Weights of a small segmentation model: encoder width 384.
Rows from block 2 of the decoder of a small segmentation model, named by matrix and row number. Rows with one number belong to one channel. Each number is 200 + 40 x the weight over its row's rms, rounded and kept within 0 to 999. All counts start at 0.
After each channel's rows are labels from the 100 images, of 14976, where the channel reaches its highest value: "responds to" is what is common among them. Only what is clearly more common there than usual is listed. The data: simulated stained blood smears.
# convs0: first 3x3 conv (decoder.decb.0.0.convs.0.weight, 96x96x3x3, each kernel summed), inputs 64-95
# convs1: second 3x3 conv (decoder.decb.0.0.convs.1.weight, 96x96x3x3, transposed, each kernel summed), outputs 64-95

convs0.51,204,255,222,269,237,220,216,225,297,198,194,251,228,141,309,242,189,191,206,109,168,252,181,189,222,189,229,219,224,244,242,206
convs1.51,130,256,191,245,207,171,225,240,189,139,241,192,213,215,103,156,213,227,195,204,167,253,171,194,231,188,111,175,226,210,209,216
responds to: target cells

convs0.3,250,236,216,286,161,225,212,152,297,182,201,173,266,219,180,277,244,170,212,137,208,142,230,218,218,207,193,240,220,206,198,246
convs1.3,122,199,274,244,247,162,171,213,118,179,196,184,202,214,233,165,223,254,200,276,207,224,222,256,160,159,152,184,124,166,195,205
responds to: crescents

convs0.29,202,218,212,258,218,201,178,171,254,217,221,303,245,205,157,174,175,186,91,228,181,161,148,214,188,177,217,230,248,162,153,154
convs1.29,184,168,219,255,109,192,245,206,173,239,246,149,190,245,177,212,184,169,194,237,192,193,181,246,155,269,147,162,180,175,203,203
responds to: crescents

convs0.47,190,228,43,170,190,141,195,175,127,236,195,160,228,184,167,183,193,178,218,202,155,207,204,203,243,87,207,146,212,89,146,203
convs1.47,187,153,188,178,220,282,206,282,179,138,163,184,222,167,185,184,157,180,166,208,164,244,130,212,111,290,198,189,230,213,172,233
responds to: crowded

convs0.86,199,209,202,195,230,194,228,168,258,186,208,184,161,240,246,216,185,137,137,121,187,371,204,230,203,200,196,202,209,239,181,201
convs1.86,175,198,233,217,141,159,164,191,168,192,196,217,297,189,105,223,226,306,198,301,218,95,249,222,174,165,234,212,132,130,217,234
responds to: dark grains

convs0.63,174,284,202,216,209,150,79,166,151,190,121,230,122,205,198,175,148,166,224,215,188,203,189,199,169,208,129,186,176,175,156,177
convs1.63,233,111,201,191,180,237,168,219,236,184,229,156,274,202,204,188,288,259,183,145,161,233,195,170,254,151,188,212,259,243,264,190
responds to: crescents

convs0.74,255,129,197,148,219,242,167,181,186,172,213,247,195,168,261,230,161,265,196,221,239,229,211,165,258,266,212,249,182,226,164,223
convs1.74,180,248,222,211,239,195,244,196,187,206,209,237,217,198,136,216,269,244,197,245,154,203,169,200,203,151,290,225,150,213,261,197
responds to: spiky cells

convs0.57,144,209,209,207,206,206,230,215,167,226,168,225,188,238,244,215,253,169,303,206,261,129,261,209,185,197,194,199,226,188,183,214
convs1.57,200,162,148,216,200,225,166,143,101,142,190,157,211,255,171,148,214,286,162,223,167,267,220,242,167,238,164,227,151,193,188,249
responds to: band-shaped nucleus

convs0.31,218,190,187,157,202,257,199,168,227,208,192,185,178,222,169,159,226,230,146,109,159,235,130,204,286,279,242,183,208,116,202,233
convs1.31,190,280,258,201,212,221,216,299,166,172,189,229,219,226,222,214,159,166,184,236,188,199,123,221,204,164,201,130,187,264,213,198
responds to: spiky cells; crescents

convs0.5,261,151,203,189,216,194,174,179,222,178,185,236,203,203,178,116,73,171,171,269,236,234,155,154,230,260,217,204,207,176,140,164
convs1.5,262,191,289,198,226,186,178,222,217,206,172,217,250,134,221,252,253,175,230,230,199,210,138,118,190,116,224,216,121,294,226,198
responds to: spiky cells

convs0.64,132,273,193,210,196,170,211,185,135,267,211,148,146,227,235,166,216,176,184,146,190,193,211,205,142,175,186,182,241,183,206,305
convs1.64,190,183,247,215,269,248,209,206,204,200,205,157,187,190,223,186,220,142,209,147,210,201,97,102,181,224,133,189,310,223,183,164
responds to: platelets

convs0.84,199,187,11,192,190,159,202,216,185,229,205,216,215,118,141,189,229,162,164,209,159,216,214,212,140,237,194,177,140,193,199,173
convs1.84,264,199,192,215,169,212,212,146,265,200,208,193,216,262,288,182,249,207,158,201,196,143,152,187,268,173,194,134,306,160,191,204
responds to: platelets

convs0.55,241,227,206,118,260,210,212,204,277,219,197,213,246,197,276,298,258,200,226,168,214,153,202,205,228,195,209,226,231,173,203,204
convs1.55,232,207,246,277,212,106,199,189,187,140,189,277,197,260,173,231,258,167,252,237,172,187,159,143,130,183,245,205,212,155,246,192
responds to: platelets

convs0.46,143,272,193,210,200,179,223,154,263,262,258,221,214,204,164,225,224,173,105,244,200,194,172,156,220,206,214,198,217,163,192,128
convs1.46,207,238,264,250,151,239,156,260,195,253,206,171,240,227,286,160,154,220,204,159,212,197,201,246,133,162,133,247,92,159,197,202
responds to: spiky cells; band-shaped nucleus

convs0.35,167,173,9,180,227,196,205,191,170,201,197,146,201,180,135,191,192,182,212,209,149,198,213,207,150,182,196,173,190,138,141,196
convs1.35,287,257,220,170,113,184,221,151,181,234,175,208,209,232,264,208,269,161,153,211,196,158,191,170,249,213,273,205,210,227,241,194
responds to: crowded; crescents

convs0.61,216,192,200,181,188,174,74,200,157,161,163,208,195,239,200,163,187,156,181,188,215,203,196,187,167,222,142,178,152,158,205,185
convs1.61,165,216,161,274,246,200,272,213,171,210,241,162,187,266,216,183,183,212,131,211,217,172,149,296,223,204,138,167,262,177,219,185
responds to: crowded; crescents

convs0.60,219,165,190,210,240,220,131,186,201,233,56,223,189,241,253,195,335,176,195,194,197,200,200,187,133,215,113,133,271,174,216,171
convs1.60,180,143,208,234,194,165,171,139,203,162,168,237,229,207,120,194,203,226,168,214,157,178,171,225,148,172,210,223,139,140,165,206
responds to: platelets

convs0.11,161,161,47,201,217,169,170,192,240,142,180,161,175,249,188,186,168,200,168,215,146,183,181,196,130,239,170,141,165,254,250,186
convs1.11,236,224,116,227,207,166,188,112,194,249,241,204,195,210,219,214,255,228,220,203,199,190,242,168,332,165,180,229,224,213,204,162
responds to: crescents

convs0.10,139,199,183,140,207,199,198,192,326,236,193,193,160,145,230,161,181,103,145,237,207,262,200,212,204,217,213,240,228,198,142,157
convs1.10,230,232,249,223,232,156,230,251,129,177,180,155,179,219,168,213,261,227,161,223,254,137,202,243,187,132,136,154,126,171,262,162
responds to: lobed nucleus

convs0.2,180,177,200,180,162,186,110,120,201,207,176,212,221,225,155,165,205,192,155,212,225,223,215,189,149,125,92,131,215,187,193,193
convs1.2,196,211,158,224,226,201,224,250,80,205,207,142,140,263,242,172,187,154,155,163,175,222,185,291,191,322,116,231,207,134,184,226
responds to: crescents

convs0.95,138,165,198,223,179,144,63,189,212,215,168,168,220,151,213,159,243,168,225,190,159,219,198,194,208,241,133,186,230,203,229,157
convs1.95,232,258,169,182,192,212,259,195,157,253,199,197,147,206,147,208,153,98,159,211,169,219,136,185,158,257,170,173,204,165,155,183
responds to: ovals

convs0.93,193,216,192,211,168,146,206,241,158,237,201,247,202,229,238,186,199,230,267,203,160,165,202,235,111,136,187,239,228,235,176,187
convs1.93,232,237,223,164,186,204,173,146,191,198,213,244,223,199,181,204,214,156,187,107,186,187,116,139,191,270,268,131,277,246,184,244
responds to: spiky cells

convs0.72,179,263,195,202,124,187,149,71,187,146,198,226,165,165,152,199,226,192,242,199,215,182,207,210,156,206,35,161,182,168,239,164
convs1.72,228,189,231,175,190,252,116,186,301,285,168,242,272,181,236,227,137,168,239,206,161,154,159,150,264,130,263,218,242,245,183,169
responds to: crowded; crescents

convs0.75,211,249,180,211,191,181,223,238,179,229,205,272,158,286,186,187,199,194,205,147,195,222,228,218,212,212,199,211,220,202,63,195
convs1.75,200,228,255,145,300,190,247,153,201,211,200,189,275,152,244,220,235,130,204,205,206,136,176,157,195,87,241,166,233,206,211,143
responds to: spiky cells

convs0.68,162,157,199,235,221,188,219,232,285,249,198,267,186,184,211,142,265,189,181,186,181,212,193,287,193,208,184,170,233,176,212,242
convs1.68,213,222,239,208,200,143,247,192,112,130,130,157,174,212,257,197,177,223,215,253,189,158,251,235,193,185,180,244,194,169,172,240
responds to: band-shaped nucleus

convs0.38,175,188,0,206,103,157,177,202,202,184,183,227,193,223,224,188,157,163,179,216,148,186,183,198,232,209,173,176,187,250,234,206
convs1.38,125,185,209,211,293,263,164,233,201,129,226,204,218,140,152,186,187,238,198,167,221,260,224,216,189,197,162,180,221,180,164,175
responds to: crescents

convs0.65,176,174,218,134,225,193,212,242,342,252,231,281,177,226,242,211,194,216,284,175,245,239,162,239,227,210,230,229,254,230,197,191
convs1.65,186,233,241,179,149,162,243,190,176,176,141,174,197,146,233,244,245,219,244,188,236,235,179,112,54,200,189,238,186,210,105,251
responds to: platelets

convs0.73,198,227,190,201,297,213,193,178,135,129,143,192,212,77,214,171,185,233,126,258,230,227,188,271,234,188,193,207,228,235,199,192
convs1.73,203,179,325,188,100,155,137,191,204,255,261,200,231,256,177,254,263,202,195,134,135,174,223,172,171,206,280,268,122,161,227,174
responds to: dark grains

convs0.26,185,179,0,193,174,170,206,192,194,218,171,206,220,196,180,186,206,163,225,223,172,223,202,219,229,178,189,171,150,180,195,198
convs1.26,209,183,186,212,284,222,155,241,167,106,230,264,167,190,230,212,192,250,158,178,224,211,258,195,152,252,186,205,241,229,153,163
responds to: crescents